A small sound classifier, trained from scratch.
Training: 6300 steps, batches of 384.
Data: trained on melodies that start on their tonic, played by one synthesised instrument, 26041 training examples, 92.9 epochs.
Rows from block 7, named by matrix and row number. Each number is 128 + 24 x the weight over its row's rms, rounded and kept within 0 to 255. All counts start at 0. Numbers have three digits each. After the name is the row's rms in percent of the matrix's.
# router: router (model.blocks.7.mlp.router.weight, 16x384), inputs 288-335
router.0 106:140164093138152135182118124132127166140124137143135099165161102131132142140103129155135118135173135110142111128192117112099114176123133153148126
router.1 099:174117156158118122153171143113111137090151081133142139142159095137092112126131132100150140171157124102122150135144165123110131105122089117133079
router.2 097:180071154136099120104148136144150082145120132134156141153126090123143097103102138126092173131149089118107196096162122135117132202126145137081141
router.3 106:136175126089141166145117154112091143129062111151111125151151131137116118158091138139120139131172162105146117162128075119106131140124126123171102
router.4 106:134106138139093115128164128154125139116136115126097172148149143157132150126129157121147125121109094127144125128160157099132164149143101151118052
router.5 101:124120101159105111143153125095138123148123141135123123136128135153102138115123138084106145113145129147100196147151092097098119136097125115132117
router.6 087:161092135144137139147177093128134142185143137132143110121145086149120154171119117104114145112121126148141130170105102145150114151140155108125127
router.7 096:144092166136136120159151094119107134166159089150107141114142121128123125157143119134089131141075140168121191133102127157140128183123137163101134
router.8 105:146136099113128135122147122106143140141118098138152170151144074152133165170111141148096090115120143151112148126146116113117130152140131147116114
router.9 104:124110119105147101136110125124168100116189155130119139101125147144184118121143141120113099130112135165149141174118130076089141104099119126097127
router.10 099:108136145129114078130124092124127110117138106113126129180150122125118154105105137122149113094137130116107172105132133110115106144128168190128105
router.11 109:156123145129109138147164131149124154136084095118175128143134077115139142111127132088080122137159112134116144093130103121161143123150142175130118
router.12 096:133130164150136129131104114157110117139133114155101136152132143121133170115105170153154103162140153120136168117105148081131108157078169153150137
router.13 097:117078110088150131144164120209109154119120123105105129115105147116115127121149106083067107156112108092120132131115139153119120123179118150129135
router.14 096:093091124123089114110133107144138122120123113162109112134133119151131123123169153124113161174142112136128160162141167103170124109119116121132131
router.15 093:093118119096140108144122127112111170128129126142122159136152129155123124116091104132117122172102122138106152163163148139106105153142176122121087